From a checkpoint of a small multi-label audio tagger: depths [4, 9, 4].
Rows from block 4, named by matrix and row number. Each number is 128 + 24 x the weight over its row's rms, rounded and kept within 0 to 255. All counts start at 0. After the name is the row's rms in percent of the matrix's.
# short0: shortcut pointwise conv, stride 2 (model.blocks.4.short.0.weight, 240x192x1), inputs 0-191
short0.96 102 [144 136 147 134 132 133 116 127 188 140 173 148 126 148  75 152 135 158  86 161 149 164 119 139 166 159 110  98  98 126 121 108 150  85  87 134 129 108 139 109 149 151 135 118 121 128 129 126 106 132 165 105  95 135 107 117 168 156 159 154 131 169 146 127 127 137 169 117  89 112 136 102 103 109 125 104 102 118 117 119 144  81 143  96 159 160  92 118 159 139 123 124 108 123 163 122 146 115 101 113 162 117 156 113 168 112 178  66 166 138  85 170 115 147  86 159 130 147 133 116 128 105 106  84 128 139 154 120 168 142 100 109 158 130 122 123 134 126  95 140 154 132 129  93 139 141 120 114 127  94 124 178 134 135 121 143 145 120 110  99  95 124 170 110 143 126 169 126 129 105 142 135 131 147 106  97 108 196 128 130 162 149  92 115 155 121 139 124 143 105 151 110]
short0.97 099 [ 93 104 149 146 102 141 122 104 125 119 102  87 163 113 143 157 123 137 143 131  98 130 125 121 154 145 131 120 175 149 125 106 107  99 135 125 103 138  94 167 134 153 148 143  99 138 120 115 120 137 151 126 125 122 100 138 106 173  98 117 118 126 138 110 115 115 154 105 104 110 107 142 147 111  98 151 104  85 127 101 119 179 166 108  73 151 133 170 164 107 162 131 101 109 113 128 117 140 116 125 106 207 197 136  65 115 110 149 149 109 154 140 124 128 134 173 149 137 133 153 147 143 103 175 114  99 131 126 134 118 127  95 143  87 169 110 153 122 117 130 201  88 120 147 126 136 107 165 135 172  77 113 161 114 161 123 142 119 102 141 131 152 132 140 159 114 109  94 134 129 146 141 128 133 119 174 127 122 147  88 118 141 112 105 129 113 105 140 101 139 131 131]
short0.98 095 [145 133 171 100 191 109 149 149 126 125  78 117 129 155 126 155 165 118 136 143 139 118 126 138 107 100  97 111 138 123 116 154 223 133  75 153  98 158 146 142 140 138 129 107 128 123 125 133 120  89 137 138 165 125 139 156 117 138 139 105 110 144 141 135 115 167 101 116 115 139 123 132 119 116 135 139 128 150 112 101 127  91 127 118  93 126  89 113 114 101 150 165 110 103 151 158 120  98 146 122 124 122 140 114 122 163 149 193 122 129 134 107 147 144 109  91 153 136 119 162 144 176 121 143 140 121 145 115 119 147 137 135 145 158 118 110 110 156 163 100 136 140 131 121 105 145 127 148 146 112  92 153 132 121 181  63  65 125 126 113 128 117 106 108 162 138 130 130 162  97 134  86 115 118 108 112 120 210 103 125 147 132 112 108 112 146 117 136  88  88  91 126]
short0.99 099 [118 130 143  63 104 163 104 153 129 109 162 118 134 104 138 177 118 124 135 129 147 121 125 151 158 128 122 122 147 137 126 118 133 142 130 118 123 135 114  91 160 142 113 126 158 122 138 117 107 137 156  86 148 117 111  82 132 144 122 151  70  79 124 114 146 115  99 154  96  93 134 145 128 123 146 131  90 112 152  92 120 131 104 137 125 108 148 134 112 125 150 170 116 150 136 129 107 143 120 120 137 120 134 156 113 116 102 155 139 168 138  84  90 133 175 174 116  96 136 158 133 140 131 178 136 100 160 109  90 129  95 130  88 123 122 105 141  84 106 122 111 148  78 122 106 106 108 143 120  83 179 157 147 113 102  98 176 130 106 140 117 132 112 107  71 127 164  98 122 118  92 101 140 101 126 122 193 131 131 165 163 148 136 129 144 143  86 146 167 122  96 128]
short0.100 101 [148 156 158 106 153 147 190  81 143 125 111 110 126 128 108 121 178 117 120 126 138 137 137 132 125 111 101 120 116 164 112 141 107 107  84  97 181 147 140 131 141 104 112 117 151 148 117 143 160 131 137 156 143 128 102 134 217 119 146 155 150 121 160 116  91 105 127 138 165 129 120  99 129 151 128 132 116 152 125 126 135 160 129  82 139 107 138 150 151 132 164 130  91 136  80 117 107 142 123 124 162 169 125 150 129  98 160 154 159 148  82 165 136 107 148  92 114 107 125 127 122 142 122 131 101 150 120 113 124  90 125 142 212 154 115 125  98 128  82 127 179 112 120 124 172 117 117 135 103 134 106 105 115 182 105 150 122 125 166 148 124 147 135 151 129 153 126 111 114 128 123 149 112 128 123 106 119  81 137 120 117 119 151 119 119 183  89 123 169 137 134 142]
short0.101 098 [158 147 140  93 131  85 115 136 115 111 139 139  73  84 115 114  88 136 155 123 158 127 127 151 140  84 164 127 114 160 134 152 167 111 121 154 119 146 160 119 148 159 115 118 107 138  95 119 118 135 127 110 149 132 136 141  96 108 111 125 139 122 106 134  99 118 136 113 150 163 112 109 159 114 152 146 138 103 110 154 125 136  99 138 124  96 108 120 163 113 105 122 155 118 131 158 160 109 120 143 147 238 106  94 146 134 103 122 133 137 175 112 157 130 155 106 134 151 124 140 111 112 107  95 123 100 133  91 133 108 111  86 115 179 151 144 167 108 153 133 116 121 119 150 121 165 124 102 130 111 176  87 134  71 111 128  94 139 183 121 126  87 146 126 130  85 146 130 148 121  94 164 131 112 143 147 109 106  98  96 161 151 141 150 126 163 115 129  94 133 149 112]
short0.102 100 [184 169 103 133 133 151 110 125 138 126 117  96 169 147 101 130 106 136 148 136 119 103 157 153 105  86 153 109 143 124 132 116  93 138 127 108 132 135 123 122 169 142 123 122  89 107 159 138 108 161 160 118  73 139 109 124 108 108 118 104 125  95 137 154 129  85 143  70 121 170 122 147 146 111 118 163 122  99 113 110  98 133 104 146  88 126 134 148 127 138 120 110 165 194 122 124 141 170  93  99 140 155 145 154 139 126 104 130 153 107 127 132 137  83 142 110  78 124 133 140 131 142 158 136 113 100 111 150  91 108 124 109 114 151 107 109 199 134 131 134 152 140 124 141  97 180 135 116 118 127 148 104 158 121 107 150 103 180 141 131 132 132 119  75 165 118 127 127 119 104  86 113 131 126  97 125  86  87 130 202 131 138 128 127 143 139 154 137 127 166 109 125]
short0.103 101 [100 101 120 152 142 139 141 190 138 118  93 114 141 126  87 185 128 168 157 110 112 135 146 111 169 127 168 148 108 130  86 115 105 142 165 106 129 104 130 142 129  79 108 141 125 159 127 143 125 140 149 141 156  99 125 125 109 136 136  83 141 119 112 115 123  94 123 134 110 101 169 139 149 152 104 130 106 102 137 124 126 144  98 134 120 156 137 137  89 131 158  94  95 117 154 130 122 144 133 166 152 168 130 106 122 175 142 136 139 152 102 124 120 102  90  96 140  94 111 130 143 118  98 138  95 133 145 155  68 101 156 109  87 131 158 148 112 118  93 137 136 113 190 145 130 133 138 139  96 115 142 132 140  86 116 144 176 143 172 119 115  93 116 122 178 123 132 119 104 159 129 124  92 141  98 147 138 184  90 132 141 142 155 167 111 127 112 126 121  93  80 130]
short0.104 093 [133 148 143 170 144 105 135  87 134 150 159  79 131 103 117 102  60 116 168 127 127  83 134 145  86 143 188 104 167 162 132 156 106  75 124 139 118  93 132 152 123 171  93 112 128  98 168 139 154 117 146 128 118 138  77 136 130 120 170 126 143 125  91 119 134 130 143 109  88 133 122 206 157 134 142 141 117 113 127 144 158  95 135 123 156 156 154 143 142 130 140 107 119 142 154 113  99 115  98 104 116 132 130 120 151 141 155 129 102 145 117 120 133 135 136 122 140 151 122 154 126 117 124 101 108 109 147 179 153 109 148 132  92 117 106 130 154 120 133 144 139 143 143  92 101 111 123 165 133 143 118 112 169 130 119 130 129 111  85 135 147 125 135  90 179 147 163 125 116 106 167 133 153 138  97 145 170 119  93  99  86 135 166 132 141 132  90  92 121  99 158 131]
short0.105 105 [115  94 109 167  96 101 131 104 119 134 118  88 145 114 152 121 132 102 115 133 119 134 152 118 137 138 141 121 121 113 153 130 132 130 111  78 150 129 121 146 175 169 128 122 107 174 173 110 171 133 137 120 170 146 151 142 123  87  88 142 120 124 136 132 172 125 117  99 142 165 121 132 132 117  72 116 106 103 131 105 141 151  71 122 142 105 119 140 142 137 183 170  91 138 124 144  68 131  96 114 118 150 178 147 129 132 123 116 170 138 140  95 136 118  80 130 149 149 149 113 150 110 168  98 156  88 162 110 147 121 130 136 109 138 136 119 108 149 153 124 120  98 116 123 108 146 109 112 109  82 101  74 108 123 102 146 151 139 153 111 128  94  84  71 141 133 169 139 104 122 115 128 105 133 128 160 123 134 109 161 117 143 112 151 142 179 144 128 125  84 165 119]
short0.106 093 [150 181 112 143 166 117 159  80 148 134 143 122 140  99  99 128 129  93  96 144 164 122 121 142 134 111 126 118 144 132 124 144 126  92 137 175 130 169 149 110 113 129  82 112 122  72 144 114  93 144 127 153 127 165 154 126 156 141 128 136  90  88 117 137 149 162  95 147 151 107 121 124 125 115  87 137  97  96 125  88 173 164 146 147 114 125 117 118 136 152 144 139  96 139  98 153 112 143 147 128 114 175  59 146  89 122 162 101 161 116 145  93 158 164 184 105 109 145 131 173 151 133 140 128 134 121 162 150  90 134 106 138 128 125 151 128 143 150 122 200  89 107 115 145 145 145 126  97 106 102  99 164 120 138 135 141 131 122  97 141 108 130 105  90 150 134 120  91 134 116 126 109 154 146 107 122 129  87 111 109 143 136 118 106  98 121 140 159 127  98 110 108]
short0.107 102 [120 152 151 148 138 100  96 162 139  90 128 175  68 104 131 146 134 137  96 145 100 130 113 135 124 174 110 127  85 136 167 150 160 164 160 134  90 116 157  98 120 160 121 145 151 181 143 141 150  79 151 133 144 151 145 119 105 155 135  96 113  91 127 121 138 115 127 112 115  90 112 147 112 130 133 129 134 154 184 161  85 142 114 136 128 120 136 144 124 109  92  88 133 147 121  73  69  95 134 113 136 171 148 154 103 128 182 136 132 139 142 131 119 116 145 109 114  98 124 125 178 135 111 146  96 122 137 125 116 181 111 130 145 115 131 164 132 139 135 128  79 144 127 109 121  93 106 135 105 114  87 103 116 116 118 132 138 147  99  94 147 134 148 145  74 152 134 128 118 158 108 138 102 125 149 128 115 137 127 112 138 124 130 151  97 157 163 187  95 119 119 156]
short0.108 096 [147 145 113 118 117  98 123 149 110  94 162 145 121 136 144 155 197 120 116 109 128 113 119 159 107  90 107 140 160  97  97 183 127 119 130 156  85 130 138 109 168 157 139 159 170  68 151 167 101 134 126 114 117  68 123  85 121 135 123 142 137 145 139 112 144 137 114 124 160 134 167 131 115 135 190 120  85 112 124 101 123 139 143 134 122 191 161 157 123 112 121 125 143 129 150 132 156 138 144 114 151 110 111  94 157 113 132 141 118 104 112 143 149 103 126  96 136 146 142 125 107 149 112 149 180 138 114 111 130 128 122 144 119 169 104 111 155 166 149 149 124 135 112 134 150 176 102 163 141 153 168 136 101 102  89 115 153 107 113 126 144 141 140 153 107 110 140 156  77 131 173  96 127 112 106 129 125 141  78 120 148 133 146 117 142 115  81 128  99 152 141 160]
short0.109 104 [155 130 133 153 129 168 156  81 127 162 155 140 137 131 118 116 137 135 107 123 132 125 150 130 130 112 136 119 143 107 148 181 123 139 136 140 153 100 103 127 196  86 120 116  96 132 137 138 149 135 149 105 137 120 113 104 139 171  86 157 132 121 123 120 122 133 169 117 140 117 126 151 143 137 112 129  92 127 115 155 115 132 153 141 130 105 103 122 119 163  88 103  91 148  81 160 197 116 102 118  74 134 176 105 135 156  99 112 152  97 124 132 130 143 168 143 130 157 146 133 136 136 137  96 138 111 139 153 153 104 111 122 164 138 172 146 105 110 118 104 125 122 109 146 140 158 152  95 108 167 101  60 151 134 132 104 141 136 103 104 154  97 142 122 142 141 188 148 117 126 162 123 176 161 127 105 113  74  91 114 120 165  67 109 129 145 138 137 100 123 133 134]
short0.110 106 [ 77 124 114 109 134 142 136 158 110 121 148 106 141 123 127 168 147 120 143 144 152 151 136 139  85 137 149 167 153 101 147 119 110 133 126 142 122 146 115 117 127 130 160 150 110 120 134 135 134 139 116 144 115 139 160 140 139 118 127 117 152 133 123 126 165 144 120 154  99 158 126 130 152 137 188 141 103 132 118 152 125 106 126 115 144 108 104 125  89 126  89 145 123 141 127 147 136 128 149 105  77 102 111 108 120 140 129 143 131 159 103 163  72  86 231 117 149  76 124 123  90 132 125 144 151 156 143 106 133  96 148 150 138 131 166 121 125 110 140 153 154 106 119 102 141 124 120 134 150 164 179 170 182 145 102 102 136 112 137 154  95 133 136 112  97 156 119 127 124  82 119 125 108  70 117 166 194 134 144 123  97 104 167 114 108 182 125 112 155 105 108 125]
short0.111 100 [142 125 154 128 134 106 129  79 125 172 125 132 101 126 117 127 130 150 126 117 112 130  92 137 114 170 116 144 132 155 144  64  95 109 127 119  86 135 110 157 134 128  92 145 130 110 168 163 106 148  87 113 139 126  73 148 103 119 144 115  80 145 121 108 126 162 132 164 124 155 112 126 102 109 168 131 118 137 144 123 136 101 134 116 141 132  97 155 111  92 145 163 154 129 139 107 109 161  99 120 166 135 130 137 121 162 134 112 143 133 134 122 144 138 133 132 104 117 163 124 140  91 180  82  97 142 173 116 172 111 148 164 135 157  94 168 107 164 210 102 152 123 112  90 175 108 116 127 128 143 109 146 148 121 101 114 134 147 126  98 197  65 112 123 113 130 129 125 146 139 135 148 157 150 139 156 134  89 112 104 130 145 116 110 121 111 116 121 137  99 138 141]
short0.112 099 [168 147 145 152 125 116 121 131 131 118 152  89 118 144 165  99 165  92 132 130 166 161 113 134 121 137 154 123 102 116 182 121 108 139 103 115 125 114 143 120  94 136 119 131 124 143  95 167 101 124 118 152 137 102 121 112 139 106 105 127 124 161 100 136 116 139 110  95 154 105 102 114 152 175 133  90 130 142 139 144 134 130 161 150 129 164 117 152 166 130 114 126 111 109 106 106 216 127 103 151 120 169 149 140 132 168 100 172 165 121 122 125 141  92 112 154 140 104 145  92 164  78 162 136 111 101 145 123 147 107 143 144  72 103 132 120  77 169 122  89 158 103 164 121 115 153 139 106 122 152 110 126 115 134  70 119 115 106 115 137 133 117 118 126 146 175 138 119 126 134 151  86 146 139 148 153 104 151 141 137 153 125 101  91 143 120 190 106 131 126  98 105]
short0.113 093 [108 123 148 159  89  88  88 112 145 110 141 114 126 147 106 122 109 100  96 128 138 146 142 106 139 138 160 125 123 148 119 153 140 115 134 106 116 123  98 127 125 122 159 134 185 148 155 146 156 113 123 107 159 146 143 101 132 123 133 112  53 121  88 102 111 146 145 139 133 150 162 123 134 149 143 137 112 154 165 110 181 117  95 114 132 102 110 132  87 148 140 126 147 170 123 122  68 114 139 140 157 128 147 141 142 169 190 176 124 113 122 102 174 141 119 134 102 140 108 147 147  80 110 111  99  91 131 101 156 115 133  78 159 140 115 132 138 147 131 163 165 122 102 138 115 122  95 144 108 107 166 135 139 113  95 122 139 146 146 119 147 140 166 121 119 150  92 140 183 158 148 100 105 119  86 155 154 151 137 109 166 151 120 124 143  71 135 131 107 120 156 148]
short0.114 095 [155 132 144 126 163 121 105 106 100 127 144 130 106 105 124 129 126 177 149  93  97 107 145 149 182 139 182  91 142 143 115 117 108 109 128 103 122 155  95  92 129 118 134 123 123 131 129 127 149 103 185 138 127 143 113 116 145  86 148 148 111  99 134  87 130 103 128 115 110 148 169 129 118 101 167 101 179 125 159 137 112  83 130 137 150 163 124 103 156 126 134 110 108 156 147 135  76 106 143 129 124 143 118  90 119 142 151 168 104  66 149 132 142  97 169 140 121 121 139 135 134  94 136 117 146 143 124 106 150 143 143 135 104 115  86  91 119 164 107  94 143 107 132 164 123 122 158 114 135 160 105 132 104  88 107 165  87 159 108 152 162 132  96  99 135 107 103 149 117 116 134 182 122 179 158 164 101 116 171 131 103 136 152 130 154  92 121 110 121 135 107 114]
short0.115 095 [108 190 105 156  94 149 140 157 148 155 121 115  96 111 122 151 132 158 140 135 159 119 131 128 161 121 124  74 122 111 116 139 158 172 107 147 176 104  88  96 133 133 134 155 132  99 113 120 134 132 140 158 123 145  91 129 161 155 186 117 162 115 156 135 113 151 111 142 133 137 148 114 102 167 135 139 115 126 134 129 126 152 119 138  96 113 151  90 140 107 117 125 147 148  94 129 111 112 151  82 124 144 118 126 169  90 207 199 111 143 156 103  85 131 132 133 114 139 143 158 126  80 103  71  94 132  92 124 149 162 114 132 107 151 136 130 156 169 103 141  93 167 167 118  90 143 163 123 144 102 115 126 143 135 124 152 130 125 175 121 139 153 143 118 118 136 147 148 111 125 126 168 102 118 125 153 101 152 152 136 147 155  93 143 126 132 121 133 104 136 121 124]
short0.116 099 [140 115 137 118 167 101 122 175 158 166 114 152 111 124  90 120 135 175 127 100 158 157 111  99  77 102 148 111 130 175 138 108 148 152 149 133 140 174 113 122 118 113 142  91  84 112 100 143 137 123 105 141 127  96 116 121 144 122 153 135 166 124 153 115 142 122 127 180 123 156  99 136 136 122 124 115 136  86 143 122 161  96 151 109 118 118 150 122 133 164 138 111 107 126 118 125 108 135  94 141 119 162 139 112 118  83 125 122 155 120 116 138 139 160 133 167 151 172  87 118 132  89 126 166 133 179 142  95 116 154 119 122 137 133 149 156  89 132 152  94 128 194 128 150 141 139 128 165 155 107 136  77 188 130 131 125 132 153 174 116 127  76 120 126 145 126 121 130 138 119  99 100 165 121 121 114  81 140  98 158 125 149 114 110 154 176 143 146 114 141 103 168]
short0.117 107 [142 126 131 137 121 124 124 140 121 132 155 160 102 139 129 147 120 146 142 112 142 107 129 119 180 128 129 105 131 136 130 135 138 137 107  94 101  68 129 109 173 122  72 102 165 120 147 135 133 132 138 116 166 110 122 109 182 102 150 165 109 149 117 157 103 121 139 174 119  79 143 128  90 136 135 136 123 161 141 122 130 159 120 139  96 133 143 153 136 136 156 108 131 119 157 133 109  90 129  90 139 117 135 117 118 154  87 162 106 140 192 130 120 139  97 112  87 121 135 164 121 106 105  63 152 157 111 169 164 153 129  93 117 139  70 140 121  78 118 141 132 151 128 116 126 121 116  81 173 104 130 118 128 124 143  96  95 160 166  87 159 115  83 139 141 129 110 128 153 148 116 180 129 115 137 120 101 137 119 148 101  89  81 123 113  97 168 115 124 155 124 125]
short0.118 091 [ 89 113 169 166 129  94 127 110 162 137 113 116 149 107 143 128  96  88 134 136 129 103 106 134 128 134 114 121 117 110 149 110 143  75 134 144 123 128 132 146 128 126 133 102 137 103 131 111 143 130 131 112 110 112 135 127 131 121 102 136 167 130  66 143 177 102  98 143  92  97 151 178 122  85 201 179  88 127  99 135 164 107  98 101 144 155 144 160  98 100 150 132 134  91  97 177 121 110 159 152 141 163 130 147 135 134 108 152 123 149 143 113 112 144 114 183 157 137 137 145 139 117 144 120 126 140  99  87  85  79 127 122 148 131 116 138 165 144 135 136 140 128 152 121 128  74 145 101 128 170 157 121 193 106 137 118 130 135 155 100 147 115 137 155 100 168 119 114 145 106 118 128 145 130 140 139 108 127 137 136 102 133 164 129  74 130 173  98 109 136 121 109]
short0.119 100 [117 128 126 184 120 148 136 163 167 126 101 128 141 166 154 153 121 154 145 113 127 160 148  95  68 112 174  93 154 108 143  81 139 137 164 129 174 164 123 132 128 117 101 139  94 122 115 177 178 109 147 140 130 114 164 163 137 107 117 136  99 152 121 131 122 129 117 118 148 104  69 141  86 122 135 124 109 127 169 108 142 109 157 147  95 104 136 162 165 109 156 149 160 150 149 114 173 127 133 142 121 103 130 146 112 156 102 123 145  94 111  93 108 129 152 109  98 131 132 121 146 106  93 104 137 135 109 120 136 169 171 107 132 128 171 146 108 115 157  86 138 157  99 106 130 102 144 119 132 131 120  76 118 131 122 124 160 119 139 115 112  95 124 152 172 147 122 147 136 107 174 128 111 145 125 145 132 136 148 116 153 124  99 156 100 109 121  83 115 141 104  66]
short0.120 107 [139 134 125  79 137 105  96 135  99 128  95 113 107 125 129 143 127 110 102 107 161  83 148 156 117 128 134 140 122 140 129 103 105  85 136 148 119 121 132  90 139 134 162 142 125 136 142  90  92 125 158 159 148 121 142  65 135 141 117 100 138 166 108  93 140 111 139 144 129 149 137 118 122 127 142 145 124 134 113 119  92 101 168 120 125 145 122 118 107 117 160 144 100 111  89 155 109  98 149 103 125 189 119 154 175 168 149  87 123 110 141  97 148 133 134 142 122 125  84 117 175 105 101 117 176 119 141 135  74 139 114  97  88 107 128 116 101 117 149 140 144  92 112 203 123 127 170 111  79 140 136 115 134 115 140 112 134 136 159 140 143 141 151 119 128 144 162 124 129 137 130 140 116 134 113 121  76 139 155 109  88 172 122 120 134  59 128 156  85 118 150 167]
short0.121 109 [134 136 141 137 129 159 138 147 128 118 132 141 156 101 113 160 102 131 107 124 113 101 104 153 187 142 133 138 124 133  99 163 156  87 133 106 166 105 144 100 124 157 174 127 119 107 115 151 120  97 100 125 135 176  75 118 118 148 130 112 107 156 136 126 118 115 122 107 101 102 101 150  92 133 141 126 129  91 118 154 141 133 161  86 116  93 135 143 124 108 100 129 126 116 108 140 111 121 114 100  82 189 134 136 158 122 108 133 166  65  89 128  96 176 153 135 169  92 139 116 122  76  96 153 159 111 143 141 182 143 135 134 141 108  88  96 124 142 117  91 173 141 126 112  84  99 116 136 115 176 127 114 143 164 147 112 113 154 121 129 116 146 142 140 185 152 110 132 126 107 125 151 132 164 140 127 157 113 122 142  80 131 132 166 134 129 118 108  91 107 134 111]
short0.122 100 [155 140 148 130 145  99 109 136 118 168 138 153 133 146 176 154 118 120 117 118 101 143 119 110 130 150 130 133 133 147  96 126 166 115 125 109 157 117  86 116  83  98 117 123 105 134 125  62 133 172 137  94 141  96 184 139 104 194 147 104 139  88 152 115 140  71 127 114 160 133 164 110 143 105 143 108 147 111 152  79  86 142 158 153 136 149  92 118 140 161 117  96 132 148 142 108 114 118 116 176 113 110 117 134 134 132 158 124 128 110 107 121 145 113 107 154 167 157  84 140 161 135 155  84 129 145 179  97 125 120 128  64 118 113 126 121 138  90 151 118 141 124 119  62 124 132 104  95 137 122 117 166 161 116 126 108 122 118 126  72 129  96 124 126  91 138 123 148 157 113 113 117 150 156 140 126 104 128 101 158 134 102 149 127 144 139 151 146 125 111 115 131]
short0.123 101 [142 126 114 149 172 130 164 188 114 140 108 116 128 123  98  91 109  85 106  97 102 167 131 145 160 131 135 113 104 156  91  81 109 139 176 133 121 165 154 153 102 116 163 143  88 140 148 124 156  90 141 143 128 127 133 112 114 130 120 138 103 107 111 111 119 103 145  97 129 181  81  76  91 169  71 119 105 118 122 118 116 120 132  98 127 164 121 144 144 125 109  93 127 124 120  99 100 174 122 152 100  94 101 105 127 136 113 118 147 176 114 132 131 143 132 156 145 109 118 143 118 137 148  83 144 159 129 142 194 101 128 148  99 126 176 156 146 110 149  87  94 184 122 143 110 133 127 135 133 144 124 100 137 121 120  93 121  96 118 121 137 102  85 119 126 116 110 129 137 117 127 118  88 113 120 143 115 183 149 130  99 103 129 148 161 117 117 134 113 147 127 137]
short0.124 099 [120 102  91 102 101 116 120  94 118 108 106 128 132 170 118 125 100 114 157 134 126 119 119 149 143 128 103 123 134  65 114 103 134 106 104 153 124 162 157 146 152 122 153 167 127 120  91 112 137 144 109 115 139 116 121 153 118  92 193 117 136 168 168 142 136 162 100 125 124 146 157 156 111 124 153 106 102 117 162 143 104 115 150 160 121 149 149 107 119 117 114  96 179 127 134 141  98 112 105 149 147 138 157 133 151  79 120 100  84 158 142 168 112 163 169 109 169 112  93 112 116 172 105 108 111 104  91 129 140 150 156  96 107  88 159 156 112 125 162 147 155 106  93 138 136 129 151 114 136  96 130 132 110 136 141 121 147  95 138  88 171 111  91 107 160 165  96 121 122  85 101 166 115  89 109 144 142 156 130 132 115 110 123 141 131  91 133 153  91 118 116 140]
short0.125 090 [163 122 123 108 121 144 125 131 154  95 115 118 102 119 114 112 126 130 112 114  78 155 126 145 159 100 163 129 140 148 154 118 140  95 107  64 109 101 130 118 116  89 167 120  84  95 113 128 121 116 156 123 146 148 164 125 137 107 131  98 119 100  91 112 106 184 137 149 146 124 116  74 121 143 127 111 143 111 111  85 157 131 130 104 147 104 128 164 128 141  84 121  48 160 117 140 106 141 130  94 153 122 135 142 108 126 107 111 153 144 103 155 115 126  93 116 120 120 163 140 110 103 153 143  96 159 111 133 153 141 122 120 140 199 121 143 110 101 134 133  91  87 155 155 109 130  99 187 110 170 114 131 143  84 155  81 108 111 112 103 104 144 139 126 119 130 142 121 157 150 146 129 151 122 165  93  98 138 144 112 118 145 110 114 125 153 131  89 115 146  82 150]
short0.126 099 [139 124 114 175 132 106 142 130 116 106 164  93 125 190 142 144 129 123 123 104 137 140 142 144 122  98 200 110 113 108 133  81 125 113 133 144 127 150  86 107  91  97 109 167  64 126 134 151 101 127 138 108 131 121 128 140 140 151 114 112 119 146 132 125  95 154 126 136 124 150 161 160 136 124 138 130  92 149 108 179 148 110 151 177 139 124 107 125 170 139  77 114 124 135 199 112 157 111 108 149 158 140 147 136 121 107  61 120 160 178 137 102 133 119  95 111 141 100 127 131 122 120  99 115 124 146 139 143 123 100 131 139  98 123 115 168 152  95 167 113  85 127 159 128 157 107 156 126 136 113 151 103 163 136 148 103 111 163 125 136 149 152 108 116  96 116 115  97 116 153 158 146 116 144 152 115 117 152 116 113 112 125 167 164 105 121 101 130 123 183 145 112]
short0.127 097 [163 121 168  85 118 135 145 117 105 120 118 139 113 108 115 131 154 130 119 161 132 137 173 148 144  89 146  83 112 167 162 158 146 120 140 112 125 138 129 175 129 141 196 101 113 112  88  87 146 103 141 128 125 108 140 161  92 150 155 112  97 119 113 105  92 135 152 133 149 129 149 126  91 110 197  76 133 133 116  63 110  96 145  99 136 126 114 165 156 147 110 153 118 137 126 162 142 109 146 123 111 136 127 133 160 160 146 118 132 127 128 146 166 159 113 125 127 117  98 125 114 120 161 119 145 146 168  90 113 162 120 104 106 115 140 125 124 116 124  84 159 119  94  94 118 110 111 176 112 115 138 118 115  96 127 106  75 109 104 101 110  91 148  94 109 123 129 147 113 105 149 108 150 142 128 102 111 118  91 137  96 168 138 116 148 129 146 141  97 138  82 159]
short0.128 092 [116 163 144 142 168 149 119 112 142 106 139 112 115 106 156 117 134 137 132 168 144 105 155  80 155 133 125 108  84 178 169 103 154 145 131 158 147 138 144 173 137  95 134 110 153 110 126 152 158 151 117 119 131  88 142 134 137 121 174 131 133 159 108 129 160 108 148  97 140 123 139 121 169 125 124 149 101 132 149 170 145 133 150 135 140 128 113 135 106 159 134 165  75 134 120 133 158 131 113 149 149 111 142 130 123 136  94 129 151 136 125  98 143 132 136 144 105 141 140 127 127  98 144 110 100 124 115 140 154  92  60 152  76 138 107 143 138 146 146 119  53 147 144 137 103 138 137  74 131 138 153  86 162 144  92 134 129 129 105 173 164  86  97 159 163 165  98 129 167 122 118 143  97  88 138 151 142 151 142 145 131  94 121 154 119 145 123  89 111  77 149 126]
short0.129 095 [ 95 109 114 147 143 134 158 164 135 138 118 156 161 161 108 167 142 135 119 131 165 110  98 166 135 117 126 160 176 109 139 119 124 118 127 173 137 113 145 123 163  93 154 103 117 111 115 107 112 134 110 138 103 166 134 106 109 132 140 112  91 129  97 122  97 128 123 144 115 125 113 108 159 129 118  97 129 163 135 106  91 152 168 127 164  68 137 150 133 113 119 139 143 100 108 124  83 127 117 133 204 199 130 127 133 126 116 106 135 157  80 112 139 159 100 100 151 136 188 138  94 129 120 139 128 113  96 146 128 118 123 148  97 119 140 149 127 110  77  94 105 111 143 141 108 130 136 149 131 150 127 150 126  72 138 126  83  87 133 130 126  84 141 112 106 162 113 135 153 123 140 144  93 105 170 177 132 127 106 137 107  92 131 101 123 105 178 114 140 145 135 152]
short0.130 096 [149 130 127  84 111 166 108 152 100 144 126 125 155  90 152 148 152 136  84 113 110 114 153  91 100 113 121 116 167 128 146 153 122 143 132 104 152 179 127 135  86 152 127 111 123 128 164 132 144 172 172 149 152  55 109 118 126 111  97 127 153 149 175 126 147 106 138 146 106 137 127 124 148 122 162 132 126 122 127 115 168 176 124 172 105 110 110 117 104 173 107 125 152 130 110 143 131 121  92  83 147 105 156 164  86 136 122 144  91 103  96 149 123 153 134 137 125 109  99 112 156  94 144 142 129 113 124 177 136 127 133 160 138 160 160 154 139 113 105 153 173 110 120 110 121 129 155 113 109  94 102 151 145 115 155  83 120 130 133 129 135 132 155 137 135 110 122 133 153  76 137 151 141 118  94 136 143 165 144 118 102 149 101 171 142 114  97  64 159 122 147 141]
short0.131 096 [210  93 115 115 151 148 157 149 173 161 181 137  57 142 153 135 184 150 135 132 111 103 128 109  89 133 146 130 132 128 109 127 131 116 101 107 143 122 132 141  67 167 129 122 159 101 141 166 140 119 169 101  98 114 132 120 123 150 123 148 133  90 102 147  78 161 130 120 151 126 149 117 145 136 114 121 110 113 122 133 123 146 120 148 130 112 124 135 130 135 114 132 145  87 126 125 128 107 120 116 120 125 138  91 107 139 131 170 169 135 143 125 174 103 112 140 122 101 123  98 127 127 167 122 155 148 149 120 120 100 135 104 108 125 165 111 141 123 131 146  97 104 109 137 145 105 150 146 162 118  89 146 129 137 117 148 121 154 180 137 131 187  91 136 199  79 149 104  99 116 125 119 109 125 138 120  87 129 145 141  99 156 101 123 163  79 114 137 138  99 143 127]
short0.132 098 [152 113 142 159 151  96 197 144 160 120 157  99 105 143 131 146 131  86 112 170 103 152 103 108 161 141 137  99 138 159 114 107  80 164 104 117 108  95 148 119 116 122 111 130 133 131 170 114  74  99 140 112 188 156 133 126  89 122 136 128  98 125 161 136 112 171 155 139 132 100 131 102 118 137 123 132 109  90  81 113 107 202 105 118 150 138 138 140 150 143  98 141 135 148 121 134 141 108 170 113 116 177 157 122 142 125 179 169 108 154 131  86 117  92 107 104 125  89 141 138  85 155 119 121 173 148 126 141 144 103  91 122 119 147 108 106 129 147 172 134 116 134 123 172  90 101 127 112 130 115 146 131 110 134 168 147 121 139 106 111 135 108 129 126 123 126 156 129 115 158  93 107 145 157 106  97 121 125 124 145  88 140 157 124 142  90 133 147 120 123 128 110]